{"model": "multi-label audio tagger", "dataset": "simulated sounds of rotating machines with and without faults", "train_examples": 39062, "n_mels": 64, "hop_length": 160, "input": "log_mel", "spec_augment": false, "win_length": 512, "arch": "wavenet", "norm": "layernorm", "depths": [16], "kernel_size": 5, "stem": "single", "widths": [192], "num_labels": 26, "mixing": "mixup", "init": "lecun_normal", "residual_init": "none", "optimizer": "soap", "beta2": 0.95, "lr": 0.0016, "beta1": 0.95, "shampoo_beta": 0.95, "eps": 1e-08, "precondition_frequency": 50, "max_precond_dim": 1536, "merge_dims": false, "one_sided": true, "adamw_lr_other_params": 0.001, "grad_clip": 0.5, "ema_decay": 0.99, "steps": 27900, "batch_size": 128, "epochs": 91.4, "lr_schedule": "linear", "final_lr_fraction": 0.05, "warmup_steps": 1390, "weight_decay": 0.05, "adamw_weight_decay_other_params": 0.05}
Rows from block 3, named by matrix and row number. Rows with one number belong to one channel. Each number is 128 + 24 x the weight over the matrix's rms, rounded and kept within 0 to 255. All counts start at 0. Numbers have three digits each.
# filt: filter width-5 conv, dilation 8 (model.blocks.3.filt.weight, 192x192x5), inputs 0-38, a 5 kernel for each
# gate: gate width-5 conv, dilation 8 (model.blocks.3.gate.weight, 192x192x5), inputs 0-38, a 5 kernel for each
# out: residual pointwise conv (model.blocks.3.out.weight, 192x192x1, transposed), outputs 0-191
filt.16:125123075149101113125136150165100134096198136117096095172110118144137116074142122128131171121090162135139107143138121080132067127181160136162128125101132120091112137132100160117139116120123135124119144131107122144184121122136130127091140125112123173131146138187147128120139162172119150117131112136118126131056139118113110184169123120104130149122127103098125132141101150124140118131151121148128122127160131161147110138124103091123122157151110114169158119158086125128157122106116104163145121102117150090148124146128129163113133129161101103119156117125160098162130144150123115116126144165
gate.16:149118038149136121135131136138140144153119117072104143171123109125126117142114153113112093154143155120107116119140133121125130120111085133154096124111125139107144107107152143108098092136085160110117129143142100146098103131142105102143138148103091109116103096120077108137121123153142134162086139134167137111084122133101120152095086109108170135154123132139142125143068087167137109119165109132110107186116073151147128136106147122151099136149108128138107130117111148071132170181074076091144092132131126141120122106107132123131123162099165127138150151111115101131091114126146104166182160100
out.16:118120147188123148123126119096140093149165173109154136110105074091098100109175139119117123115148147113116149089127162117127148166115165086129152121128091149108179110120088126116107133108141135142137125065155123157067114131173083114151128138151106146157142126102136154105125100068166131138091148123106108112166157092115144126152116130138137098138156136115171117138164136130133116113128136136093160167092137130126160105145148124207165152135114127168137091120136182112139121108141074129150087128093096143130118139143125147114072127107139103142114112147143123138108135134143142092
filt.17:172125149094138105144148114089108075152107119104138140140094126120136078144139101130111105153120118105098146123086153130147101151134115123122084114146123134104118102112131194132093140119118098143111110150172124111140131146096139148126115128120104158194129108149094140112121150144185128120146115163126153143131141095121106129120127167121152138100177117131146137145139135087158118125135107137169140120108091103137133136123133145152118158090105140140138121101088193167136096110103133139167115120151161145187110132131128070150114125139126106096096129133101149137099144180086129123146093131
gate.17:144135074116192121081104098127100155109132094090110116143118154084079138162179080120130133102109117105134098126148121142117158141083100111098156168113133099108096138151160111153088105106113149119170138144096092131145121108163121103124127131152170139115106162125146134125136144148121151122119172138114112196129127145164154152122159100134078108133104154129115134135128113102132121103162125133140138133083107097162162170119081138125152129157114154126153098153125110109130121140128104122156145134155144114124144165165103120085113166119115143148117109120151101104144192100125130160160143150
out.17:124155139153159173113133152141166175155085120139140107133143101117139173153148132087150088115149128149109123123119164109119138146128149128098152135133126118122102147113123177127141099090127109125145115163131165108092109110144169141124135102109103139164047117119162107170104143152110125111107142154146110152106112134132153127158112080142157119103143150144124125120106096130088129116105138204127153142154121124095119140165113120170128103113118094109095097117135121148132104138114108121138127157161157132122145102111110118110127113118077104094131137156160132087151108135099140139
filt.18:177123175119151104150141107137087152168161097171128129145129143146104133118154128103150117146106115120120105122149105197154149110101126078148146161101110110154180151096139136114131167142145125124114152153083124140156136080130115168141141140109159048166140115127159107122143151084133111133147135110101155125157127143138155109111120139104127104113175088146135120142082151132109132139139130104099144178107082117118106144133123143157134083121149102160122127112094151140160122166147070140061133134133132106170139119093108091164140143107136153153119143087088140097134127146104155124127156132
gate.18:111142099130087111155121132159094150144121101141154094149148109103102136112133152133130146124074134160125163080121100125109136155125144124094162121126160099087129093105167130095156058162125159135097147126098141152137104119097123122137130155127154119123103102106126120114166115117140112168112102111108148122136095127097119104177117059125142135138144147123147134181115132117138120111141110134083103175125137121132134146095106107155108155150169113182082146163111103118133115129113127139122128121105113156130123139098110146120143124111098126145068120105112116127147072133135135127108149108
out.18:110126164158121098085115142099100117108137129133108094086129123109109136130117110153129098062160115135107101110131077166171134159140139116134136129127128112082125116125116108173167097135142144140118172160102135130167176117154166132095152101139137103117164168151140150119159109092149140098120109104114137143104151127145132151084133116104126149132126119073121096133110125119117132126135145112171097116084118150112086146108162120205127134102143116125132137128147143129107160153179115095139134150088084139137146129170161147110104105108093120103131102095131125132117118116100174147
filt.19:126171108111109116163159132185129133144166166145147137097135125132149146126157101114135119140086103125125151155156124136090138156059117147125151166112144152094163114113133147137132161136151150105133119170135130113145096152155140084129129155137129102131125104138110110139153130111104114094128171104119121131167168118129127112098149132138099113100098082106108134123124115103113158145157096126128127093169127124180128106107080127160174082133135123111163124076136129129114102172103145123130115113122136119111151142090115106128137115168070113125142137129066163166101068129157150099121155139
gate.19:081107135131151114080161125110119108178145094075150088139150126123086139102083172107106127189153159088111108096126148105140110126094085118154121140157079133102144129142111145120093149168127079142102144172160131138105123133136115133147122125132173165114126105088158105116153127121126138141102146099111102108100137086102121184097159117113138121142164157081086098126116128129144137102159119114134127145111139145132123129160147072128148136120125102153173154164119115139125103127142092156077088137141145132108124116123175139152146112142125145106133168100138137128111150126178139132123138094
out.19:141117109139105101121178152110149131124163110118143115135153162154121126118161169124097134106106108150135131152130152109150152138114107165130153119145187158153162136162107124124136096142117160172125117103109147137091096110111111174131154117143147105126161095115079121126097107118137133149096134155105113135138154068129137093164144164133121113102134135125135149161129175116119147174153160112110116108089114144167116152138142086119141150125135119137130101106123102094119117149113133109107137169158076160139134119151133152086106103117119129148160111126127120117122132169127176148
filt.20:135130101107164144148119099120102146112142116139114152123109139110122088084118123145133120120145107128104120110140152175141139111132122121186137140137126164128114083147094147149143129138123160144162143145131094105176095119150144125183090038152149129108104123152146117141107104137151093145134117139087145154092138076122121116179175142139120134173118115102171133172140103131143131154103141129119152157092147134157137175114105094112155111113151132137132133118139138109085141109135129128151137070084119096119104130158120143097127110125163106162156099105084141140126107090147150193126134157
gate.20:125152132129170130111126140128122178130093129149094106144144171099113150094136123102170106119117087133103130103138135093132157138124117101110132188151123106113104157129112167118095156154106090148133161153147105127131112129150135043111146137156127133170153150114156115143124132116151176085121120065152131150133093125168139085126156094178129159167144140133120166115166159129138120152113069111140128111132186111174140136154139107122098104125117098105135124086112145158141141170126151070148132142155166140127141109083152143120115134134125143121108096177121116141158103091153113133128133093
out.20:064090103133147150143130102143132085120074151109112128150106098124137097126129130141103106163084130066123088143126119103180097072083130154126139088089102156100143116119156128116141136129144164117131153150143110079132138097157146116107083120095157106176100116123092129112105144140110112171077053125137125144149122090134140139134162127148147092130142116112092142115102132119124148127130132155103116096110140084086167149125130158156151127187102091155190159124103114126152159158191128153136120151118147100127126105109148125140123161168152112109119103123163143116123163129144090130
filt.21:187113156095129122162105151131173191125170119105140125136206151103126083115171100176174111119167102079116075169123120139139166119110132138131106136131155096142078108116135092139153155133165124149109146115108140145135145110131110116111159137093134104113133137115118164146143165100085118132155160121167141133090074167131137127153117135110070083096139178090122134104101124140126157131163119126150136096135154149118120101125128187110153130163123199109112089130123121128120100126109135139155118095146129125078114136121132137120125147124120082142103117163116093075106101122126098106090173096
gate.21:054156110152142145146142113155113150161147148122129108126163123089142124149114159156129126182095132118151156100124118153152133113138123114104134105135142149075141150134147123130129109150131145146097091107118147130117101178111156127130127100101130114093139070128136101126138090090115121188126158219102113141129099103154094159127114094104096117118145116147105178101144110150130145170139206121138089145071149103154107113117165151153089129140157127148164112147138079126149147137134112126126134109148103139127078096103144119128138094115123175126129163146134127097112122137128125148124134101
out.21:135102107091162134114166142124156116118111078137154156131184084114160110128091119148117158163122106165115100148132124143158142159138133145121126145073146139103109160102124124149107128129118112126107124132112111170105157115110103123148102175168089124102137090147146114135142163098113132126202105119118113128141100113126100123165100161148126168125156120121131114148104107155134139069147104126105166117180136147090140056137111148150142133123134130118108124134088120131059104132138144123146126096099107150105147156119135145126146102119127111102135100118144166107149139130141109100
filt.22:169143184152075139118127101133150133153148127080083110142169089146095111170128087134106156120115099096143105095123143094147148150143080090141113128097179110086124135136095164123162122113163105144121135119148148128142119136126144131107139125125123109189179111154110183134161179087151138107128113133174143142125127129137151109165135180132155102153149111111103111152127119106084122125104123146139157132133157123151134145105149131173154110125109126137141109110100159127104135107124111157118144137086127126114154101109100123166126166114117126111114122127130125122123141137112149120111093112
gate.22:148122058131184115125110107113152097151118168134175139118143125141135144155094105138145119108155136143120153129075150126176110121091110116078132166141120124110082138143153122142125132081125105137128109086128127143091111109162102161157126083132112092115107139133106149101113134173112091071123139137158154154085113180107115132106102140178077085114117145100113167097130155105138118134164096137142154152156116129123123193124175158141149082086129157126146151135138143119113104141106134109139108106137138143132128127130136130124111124114076156144166131132099128123146102117137136126156103123
out.22:135094131138118141105134126144128121126139100149137069159139161085125164138102125159108133130149145122099154167101146120111114134148098142097131159116128116125161146115129141123155117166087154101133143149109137136148147108106133143135099150102108123133054083123095118195144152138141144090093148091089130135106149159091098112115187166134132101179159158125156132118123158110129126126134143145115096160130096143071118092130134121144129153120153162110139111134157147125151123119085153133101118153109105140116157153152120113128163137169098123152120120140110171111128139151128061108
filt.23:147138133099149121143126122127108135135139137114140098093168096134133094152082186148141126092124137139103128134097158138099140105170115145169094187131065155158150129162124127145118142099171102136190095109122149124139153131143060131189159115143175121115140133099117194125135137112109116120127107163119110149167114105090119134125134110116183090186106132114102140111105105139105139131077159124169146132102116138146128152160127134115134129092123144127151138125154144101145092127130080161132178110113133123162116142133143154124093102181138099138122112095187129114133152116064131087095112113
gate.23:129125123130126111126131111123084154185116115072099160120111158095136166101134097131081153144142068090130150111129112105112113172108132066147130129147115141111172076125141169075145172140113126145103176100149125108145176117181112112150109111129130146109142105138140145113099127112126098105161143140147121154129162124144119140132141163118114173075135141133113126136180128106069102150093101131146093098135139134146143170124090150141113132135119124148155146099096156158163134130132112115126108137099144099094134107097146131098119162141121142081138099182135103132118096134102129124141117132
out.23:122101166125158147115145117158135136158104172145126117109117156141138090139139180143079125124130137133127161124150117129121130150125118148101105087122151113126077116116171139110107083119168144107130142130088133108107111139125128099119145153112117085146081103102125121090146140137117129104138121112100116140125133136117158093146077097143112093140181116146138143121136150077145149106170110104072118156131114088127124140129129120094103130136118122153089076147122140152129182134134140160140123092160134105113131101129146118099128106100101131120112133119132119118153099108145113089
filt.24:144162148119127145151139129150111133139105106130139089138132150160157102157099134122119126118113132107085116119138114152148111171133139120132126123122073113121114127104107155155096097144141110139140128129100136152109130091121107095113173097138127136135124126147173170161175125169138133153109130142145117138169129090132163112163121112161150118151139161106112092153100087153108092130129113088127158145119155163147131108086154127173188155087128121135156119099137118158113129124113119104087133152105117108151156113090116103139110134166111087130121111108077104127104089083112110158141095156
gate.24:140089144152131155140163117111168124144108139132113114126081115124126141166132086130084133146113113152085134125114118087126148145135118124116147120136112106099090172135113104122119089081125140154145100079173080151170107161162075153156086076130148134103121125155156136087169138138117137144136152123090113105109106131145110173112167174143088160113140184101166156124090103129150106114092097108105131151129130141118104166135168147145125133124152171121135126147132171158133133118142171083160093128156106135092126174136125130146100137121107133149172133151154143116072107125177116119131111155
out.24:095056108101113138120127110135121148135105137134151132142103133144143106170150141070137157139117093094109087089105126125075158145112098107187128135133169117131130157143153130148131099123128139190123101119088156103125103111123132126142116142095119108143103116113095152116183112136128126110130129109129146116149117125177122096163106140112110126158085118125194103135107096086116124094112130100116159150124086134104105123135112157148112070157095114118147131162108173148133118136155197118157152100107098141109131139143142143148087138139092159084127111143125133143124114137131098138
filt.25:086146097131135126109093126192117109134113125102128122166142113185110180116153126179120097114146137163151160126132132110069126170096147122118144127146142156076130181075108153103153123169128141145122123128126139113120135078145178124077129121084147121135129146126094094131105149102157079129127128120121126122173126104085133099139102163141086143145124126161132125149131127097135122141119135113175145135138126142153163105166127117118107159146160097134129114138133092096096128160123139139134117119160111111107191110127122136145113097137099143144133125095154160110118171145088150130134113121
gate.25:140104127145089074158098160121108134126171117153119127174112131099096153130109151138102129137118145146156140140167088121107110107145094157145109104113153123105125124111146108086109138156097131124125147093113166090145111110116119082165102162138125132135117097151122111102129090165083139119148167125101130124167134144098091078124122109148118137141106165138150132109129162118156158085152119134106126134149187154149115124106120119145130138087103124157142091097108158106099112089103144161109146130115134087131107160096106139128133134093129099118151155116138162117125105173169130163118117126
out.25:134141144163156107136121156101158123165115102093176126139160145122131141124139126081119134148122133136138098165129129125066127140124073122101145166118134172167118134093113140128154128132078110169143130120102129144129119109116065121135103106144130118149166119121126164112137149121139086134122152130136154118128085107115104106135110150113152087148118101123112143143105104167141119166142113109106133072120090164113098126136119131150170145149125150126162160120144116091146122075124152157117077124113118103115106108095119132134182149120132152144134171121113142086139097103132142124
filt.26:149117131155115119093163102131104161160117127182143132131091160123113113136107124137088124122144129114125101084126147163103140152132121136116139186151098179187121048125131115142121115120120155129156154086119140156157124082114128118136118159143124115127134127143140112150102103113080144114150105116085140146154140093126103138142137102115167118113120125164114126123159103134076097156160115135094150131140134099146124129141127096142152143114173129110095056224122153119129138157114147100143138143123138124127148104088151116137167159158168091086168090116116143112145138114174134132118160106
gate.26:079142123133143144149147098112114133156118173143180137152153134120130074170146132127122141123096148146073100119135117059160130132128098157156110137086092093122119146122128107151097080112134102171092116123116108111136168127148114145114122071150164104165139145135118118112190120139130145131109115106095137129167146145136159143074139117130134129102116096160145155094105120117163115106133109190125117166139120078137156123088154129163157113101159077131141129093111148122122101091113139129092109167131078116163174139123119124154108078113098171159077138136081159145081134162105113153091097166
out.26:133117143140094120106101163114168136148154136121112115134148137102140149126126123156092140126126100153120124140121098166142159136088158115161130098111095121127100138103170138119094143119153137136132141091111118115185163133085138092126116158113125173158114111139110141124117132144145134154116133093123114099183167141125097105135182160123148113101102127117130131133121144108145112135102140136103157115125139091106130145129114151128128122095111109079139145153118129098136139106117145168102133124154109073097122143111111099143143120107115126092093135087144107149126191131108115146
filt.27:077120154140110118120125099146117121099117123121118165107110123156093101130132101117133115125152139103136122112123145107144123107132129105141148121120105176190121095133116088141126147149096136126197120098120108115159126101167093139153130117100098121155185132170110138115068112084162154118113148108125101133132155113087163097155137132169174144147108113147099135105148146124136133129121075109111125097133112177100110169116116081158177107101110150098108154116129143121145110064122123113127161098117106140136128159153130115137113090133174136137225124081112098146136108173135123164062142120
gate.27:131079117137100157112073139171108147105126117182089070154109157123109090105119105166134116068130171115115126119139140175097135119097100169132087127094119132062185072144087118119100089109123135111141086156145146172131121106096164130132153115164073133157158132127101125108115145145123175146173111086167101129097132167133113169133089145122072132140114141166136147102117137158091092165145117131108164139084156105138079143110155136159161162095162142111124142104145113136106155148078109094162087141150092117138171090132136125098120136107152080121183188142092134120092105177179156107131126129
out.27:069167073108149141143117109202151091106096130096127170122151142135140108112090126120155132117148156106161120097138133149127160099176151143172108131120114112126108164146163138131066106098166160128129148152137128093121098133152140112170123097117161112143120109133161129138142140121120123118148097125142122138126118177105126164130094139098159108151105134148116104100110118143135163135125105115096171094145135077121138136168110127079123114118151123146143168128134132096142144147155134151100142154173126132162114155124117109104147148135159140119108103123166118147125130116089118118
filt.28:156111089132128139144151093136121139139103089155114087098135171092125132115124122115126145115119137139118161100147131144125146156148140117136090168158149096143145120108102114179104103126137186121154137152162101148118143113131130155153096106073130158135115113130121124176082129137114118122112141101085146117157129146163154166080146119128094142152121141138117107121152120161129137099157107108120123117119095060115130143112144160131128139137146146128143138135122088126161142142108112149132128074128106149115136121123152134071141194106080113159102093126118106119144117135126145107145147131
gate.28:133127141100137109140181129103176131172141096157134123066131121134142095120132118129081134097100121170160090150120139111146142129151047098113130134141141089139124098106126137086147149124122159133103132104185117142125139111089100129104127119133102107102166151158146164132080132137113147115131155142074094131139145094147144116159098148138194128128104124159153130125120129102116114132112175121079159177132148150134130142148119118124138130141148154095132153147105131080099152091154094105140109111136094133104098178142177144125122157128132110118135127107130108100155149116171127085100168130
out.28:116129172154118127127137100120122124108134153102080138137102122107140106122118157143111127101097094119149121157154117106139151136139156166080127113085094152091074159142164150139124122117105122117089110141059113084113116140156155127131094122105158163146110093123134136145123145123102131101105124108146161113101105153159159147110107111133129143142121146137158113133102102140131144088125133111161139137105104139120148102077154163136095127122133160083155112152123154147112105144102157145112125140135111157141079098090162189094125133108154115151121084119131117126131139110147127152
filt.29:139175119096166112141154119102105122123091154174124134125129111150113114113148113120109159157116146146072097159137158160130139116114165133179116116131083102136130106159097094114125114115102101136166110134157143104196168129089160163132099102136173134139150147174116101155141129144132104127159126130141106130159146112112123149134152123111154106134143153147162117069119114131129103098115130109132105119131121129120087106159153124131098121072133127135123100146133125142115040139156138158128129100102136141157128124167089075124149107113154095116146123094127164133104146161155142129113119141
gate.29:159188115068152117140128154142130100129168113102134153087160120109134128158114137145097128153112121155077114144144125107075116121116116103138113095125141105150117132120128147122165139132139150137129097106156128111152134116143158135087133125126088121124134107090130139128119125116117149135122108134091111126147116131130084119133133173156105138098116134153090124179172139137110109092120122153102069171137128142139103085164116105133171134119120103117114113139149127144108121127139123112146138129087111119118131137095095110105147139167155069131146165126121136158147090125122117110147095154
out.29:145098129115139137129120117118100121107153116126158113124114126119162137156122165130119124104145131145147085117105133107138169130106139121117136149109109153112124138114112095143128166124108180144125134137127145127114119108160129102100141138149079133163149171122155101137118135182106128157100145118115142148105082138140135087131142104132150171113092140115100143135095091137120090134191159110130111091105112108146133121125128115106110088159131078173141123144148120120117100142167121150119123100202156114151137145154061156112109166088116104129119135162132132139106128134143132172
filt.30:091120100082186165120095127162165106113130128098106096115105151165074160131151110110135158106119106124134134162119146092175130147109125129125115098134096124071158193160172132089105154104117091146099167150119122085171184110137102101100187135086140148162097150142163120129114141109130100089164140164132131089134148120128118086119138125157135118104119129167148098116144138155131119124120095139147141138123123122195145107095116106135090086111121113151141094122184145160152089131131129134117113134134127104076140121077158160048113114154122134134143134165137154113116138130130136089090156107
gate.30:116128105123133120103142097163075093098105167147101148149115101142126115150140118115163116129128120097153128104152128097117065139121109133101096191143118129122101160102138146090135125094121117126165145166099132169130144114110158123114155099136131126121133087117122069117123120090120110087137113137129138131123060138130108102138127092172141073173156150123111138118135139140147084131168134119090093138156131120097132127114127122128118135098136152130107097152122134166118142109117155156140073115101097095115119167096124123099103137109124127153148120102139104107142159115174129127117154110
out.30:126166126135116136143142112094124120143128159102120148127131121125161159125118126115105108149139111100128107109160158147149130119134129110124128157120105131161106118143154130135125094137156146146152081091167115110128098133177112151128090153132168164096108108137124143150185171111162166114116131146077137151106117143125097124149160114167080135148113146098095104140107164090132147119120139132123133143087119116155125092141146100111172105108167117129103159134106098121165137141099099132192160131152132090120107119124106128144126094172093116126118134101112131116094126138096160129
filt.31:149065124155127121189132111136146159131126109082146090110155129084076104151093087093070123110105124126129122154139154163115147137124105130148094144099194143096111112156113109102113168112120126133086173106124117155170121110082143105125145130140139125171132101120083162083155105135129131125201131151118103156119128117097105117117103080109138100171139153158158146134141145141168107159132113123119130108118105103126112165082120092105148131144148122106150139144104208167121119141117153156100143127184091111156137132089157126112170137142137117111155134119122146176127143157141163146136134120
gate.31:173126124111123138109132127144126107113083129145138101090082114087128119131127114135109125143110111099133138167110110124169145131140088130143113146121110154133112153138107125142113105085137122124135131144084162125139070144141082114148145117141146138148132147085127131116120128148145155116123145083112156123137073121160167115154148152122128141119196158091109075117145105111194131155119140127148111136127138104143133169131125164162181122107107109118131152143088145198116126152127136103159147119144168157084104132138127089143119108133153142169106132103142124163108164125147131157108164117
out.31:113154164171093145091161126117126152092133103140120099149129150149152161133124121127116126124118143087140139064133143108174136118141133140157102099143154111074125145112123129165128149114110103148158067081090136120086110159122132166126085071129141130097133128113156146170112135164110163127051121163141107079098181120093134206148092130106107142148142108142160090095163103139152093153125202152119109149130172127139144115137109133101131125126133123122135156170096175114140173120154107146157147132135201123065137120143152149124098110117132142141115081157148103123139150143159159147
filt.32:158145091135132113115121143114088126120139098115116120150151169130109116150137120147109154123125106147146099141137070091085137159114124109131123122153159142089117180080149115109137132143169121117140108157139121168142111150124105150079141150093112126202148117166149184132144106143159119178149114131112143122142135088097157141126156114092097156151101146169141097185132150128111149093122123140116121149165113108151162114125087154113144109126120153103134108126146141120154153118114133115164103169139127155109126127117109179137167159089070140118148120139124124117127138155140099152128091163
gate.32:097145135147120148136157164133152114147135125125096102129096157121136169109099125104145131168078137089166110109124155153136110173136150136147158147053155123148122097125116173149133150113127145131103116133152170141159137134125125120093119129083147117105160167143137119142133134136084163127144116144151132146103116118111129119125121138121163118114108107105142159162094077143128139135096103084175166144136129086177118149085131166159122107115102090127137126168098124142122107125142163149116150127156129094103120127095107084170110081122129130162085121155164146115083092102123108123136109108
out.32:150192138101146086112081139154148115098160105131109158126135123098125148096121134163078127128166080122136104140107165092117140115098130145136113130187152128148142149129128112114120135130111107134121151119100115138105127136116133124159130126149103140134135127165133152144107172173092126120108136131120112155112121115133124107132115124172107135129151111147138135119111136130070108148114148104143111095161115136144124093128101133125122092144136112146137088111096102111157150145140148131151119082138127151107130154178104114070102114092149121141198112137145160166148104157105092111
filt.33:101155152161173137134163121133082125119115127125130170152129152119144102171120103113121103174093143130080108096096131163110118115152099104102104093132130081108122116107114121100117105154112140135124109125094135111145140143137147121117115107113152092149123139194111156152167153143175144108131117129084110165099109142118148153183107123133118142159085145122147131115095125128100146099092112143144155084115158085118104120100143162134146142122131117115102125130152181140128138126113083160143126091114120130151102119143146138094123129145130128134124139129117113105103123141119152158103136126
gate.33:095132130129131142119105113102139095125083156158114141107097158142108125134151136149161131142106110129145126190150130184115114108128118137127132136126106140123115127134124115122132117153113108104131160117154147120122141136128144118126117085123137126121151039112098112137132135126128133175158120111100148159130079153141080142128097104089104130130114112150115152168141151168128143158131130130118088141113165140162144140160116135119105108134138156110119051091121140159119125168131165137150153118111173117148124119071084150122165105166136100141082153104154149144111144159120149116106122126
out.33:155126107154114126105146158118086129119118154089151128126144111101123156094131136141139126124178134147105161122117135123091125109121129134155110117102176114173111117124115133137111155151129127122146159142138112159156109062135109134111103113099110129110138101117176123100134061120109159076153132130128149083066121168115134130149111117114121133124117112105168103110129139091137112120119136118095148119115161088116103136119097133110126103109116105115119073136151144104134104127112122133069174148152144149133154068113162131140102153098123126145081068134098119156153108128124147105
filt.34:142123156133150166152126154112106113123127092136100115135140164130114143125126165107115123099150085144106116102156115133152112128128122087124132104105190130116125091100135107104120129121093130138169107111135158113113134124101133157132122149138118117103121140157172147136159089132132154148117144112118146114122139097128153122101128108125079134106120083122133139153093168133133116128144129123093152139173122152124118100146113177179164109156147109109125208086121150085132113122124107163127161112115132139119149125164158132101111138130142101083111159139138155121149090105119098156114135148
gate.34:137139111145112134145179131127113164123188142120129107122121174121110147141165110115141082118107145100147173153083168112117129167120137105096090130126124134118095131157140118141116130115111119180118149144124100103144140096149123117129132127125137186137145118111156160174166137164096126166136090102133139138109100148124098164147090121100136131131121159125141107163117084105124117121129128142104158140122136052112106103126066138198167125107108125120106105159153102128134155121103099103092127105162130149150090124080136137130114145114092111140186156112151133130119115125115113146107115132
out.34:147112124119146111114095130132136090135120142166031125121112105128128118132175121116171129153117110093166148126147106110085136175135088141143155086169132122154132131124110168106151156113139150167097096148134126138122133127117171115126065108127115126133159102163146106127127106159176150130121113139105125136137133149152132127120117139135115137173106130153138144075181102103075165150164163119158124096154132152130106144146108121130137117160170137093106139171159088107134158131161136150180114133151155112115128115122092120118130096129124172124160090178127168110105141135117139138
filt.35:083130102180145087119138102140094144144103138118150070174085117135114150121152157109144124143175145136126136143163118102153116111060128118096161177103109141102157124155153169071118139169134114142128129116160086132118101105131110147120175136118152161119101132123191103166096156087169113149115130140187120120144136104132124147106133076111130107103153119137136166113166146176092111156109132151129129157083165107100135130133111114150096180107140140124136129106096083136170107157110146131146131161132137177154148101178146113117142085156096171109116146125132123145118154165086146119137118129
gate.35:151142108156132105106122113132072127135155147111164133129144124079150157128169105120090138150098167124077145177119089163099098121151136133131111142107084099104169125127146155114143119123180132144119108138125142117094101157138108116116135136087136135163164094139129147132141111141124138110158105135130100121144133188096135087162148156100103127127091190112147122148112167149118192108126141104128145137107140118180106113158107133158114133136130097119132148137172128170136098129108095139133164129168152093170129132119153113133131131111121126100115149085130109147114127120155111140159165110
out.35:101163106164188122132124166119144124117106145148152164131155137126167116112118111104146159144129110117145142132139141102100116184095116094125151131180107132132143089102173119126116151169128065148101169142129135120110133131189126142111160168145111126138144116110142121110152120129121121074089163111166131128180126132119112147157122147098186119136161112111096140108116141125115149154118095099102132116137072134126145141154142141149099129097165128175098160105132143117107076102184133105108156111137152110081110134136159148195125165121124131136149167135148122120070154136122140146
filt.36:099114123119110127124130165103065140137114142126108094090203130064190104137138077157134138113117106145164110152141142151102158091156111138152109092107148122141078123116164051191131145078110167131135106091101114152148104114158123106152122137163124052102136089101125103145162111161112071121113164127125111128127130126195134076068175104148131147133116154103158142134104136129126134115202121136094126148122134118124079140128123132084141131113140171137160079132117138135136125145148099120129125157125137110129134143124153158091107176152150085125140090115146103153083112125154090143141140140
gate.36:103158157133147123110128115150138124089109099155129139105137158127131130144112124104098127126163108117119084160172135171147134082091127178147169141110106109128131135129100139120156114115110142112120145136174109110148130145134156089118126135136086143136165068095140135147139149100114116093079127086144064126136150165165094106162184104110120154134099149182152149134138143087150112120108126117146146103182104097142166173094094127121156141132123069130128131160153153118133097131093137131169151083076131155127182108080135176128156104153099144172112131117126124150156140141119147114114145092
out.36:084133100133139128157129136108120138160111131159127127121085091132110105162136110089109156090102164094110143129113112099165160112130153138133076117144031169151094113142125123131149165175146110117099076140107139134116125092160146134115108119142099127120158127161129147126146136127110084126118171182121118127128168141128085122088143147110094153158093143095110096141130100094145153131117135126103125151165134150107124134112137148095120121144130140139126151121096112096113162168135169127064128135114111113122170142139100137101140096151124145114070073132118110124135144139143123131
filt.37:109108169129140158110125146166113151071152142141102101149152105162113131125092137158136123126115149144098119147122118137123157085143132128128117132142105088100208209148134107131099115138101173151172150103111109133107137122137115131091134179145148103117081172110115086136126152133146126156103125133143121137066141164126151062165111130116157139146123132132163182133140154104098144079111174116088131144165120169125135121159123139139098090146114103138123125144161121152152127152132129157098161116127097130118121100153098128112100077158197094141147180137099144146115123076131132134133133119
gate.37:140117075098122127158118121111145156135174118164073105094155161111102106153150120126111099148123143139152101138156107140162125122147127160108124113103140128088119130123162145128140150167119131113101106129121140056116100121143185121092080151158113104095133132152142148135129117147084123136114135126109109121149115157141166087058149126101112146108129139140107183128153156117131114130181189137143138184162106122104121115170163149086136138157129147114122162164064111157113093118125141065125136128147160166119112130107136168156122096098157105132109087146165079152141107121131140149163120131
out.37:166093169143110132137051147108127112101119112132131146118119081124172152143111145077120131158111119124156134120152065133117098138122091109134100146122118130166176158084137148098081148123131150139152153096137139104134149144136136124092118141135085092124157143136123117101133087122131150125125115125128128127160085106157102131144128137102080132155139129123134144154152128151155193173122128131091125166122128137165101151112167143129149138139172119157095096154117112125155165095168138147088109128122142111139100150141122146142139145100133132153135164100117147168116141099161109166
filt.38:122128123125143107132117117159168129132105148155161093082111140135097160116144162126085146129120102131102142112116094123118104142100114141126100124138191117114129102139103122110099153134149120160121106104117121109121166115142117129137150105095109133141136124102162103151139143117119107129116170129110135116171105119092180117152144100121149105156122123151118095151106122148119155131141109120140102153124130109120155145116098123121134142128129134134127115103171124107160155151142111137143113120145130146097133131111081168124129124143133145116155144066106092118125134140135134134074114149
gate.38:170165110140107138107132117158176128152102128129153077101134172121161165134123087121118136180126138083143132140080147134106165115073143140095142115131104130102165110134099138127124119104120144161131163094111182188111122137190109096128134118086096137148138108133158110124160175167130137083139125127158127155077118100125109125144124099116111135137120136170141127142115094169099128125117101131142154156132095106099130144104151122141095095121150134135114141138138119124101139150132136137102121151119183122148148112069149140128136143118117179093130142147140085105115111140139109154143159088
out.38:121101112088091165125132085119148129094100149094113112162111128121132135085122140166081145135161083122141095108141110115120129104160137116120117110114144113082168162108120131121144098165137104146142174079208140097124111117124128138135135107156124146127109138100134171142144154079103109088115134104107156130117146147159108120135169118138121105143146096128071145136126109113193128133143121150167147139158136097119121153155144164122087121146135123069075128128083147099164157155102115173178158166114103140125126118150037099107128153134103134137157098137112103141155116118087189096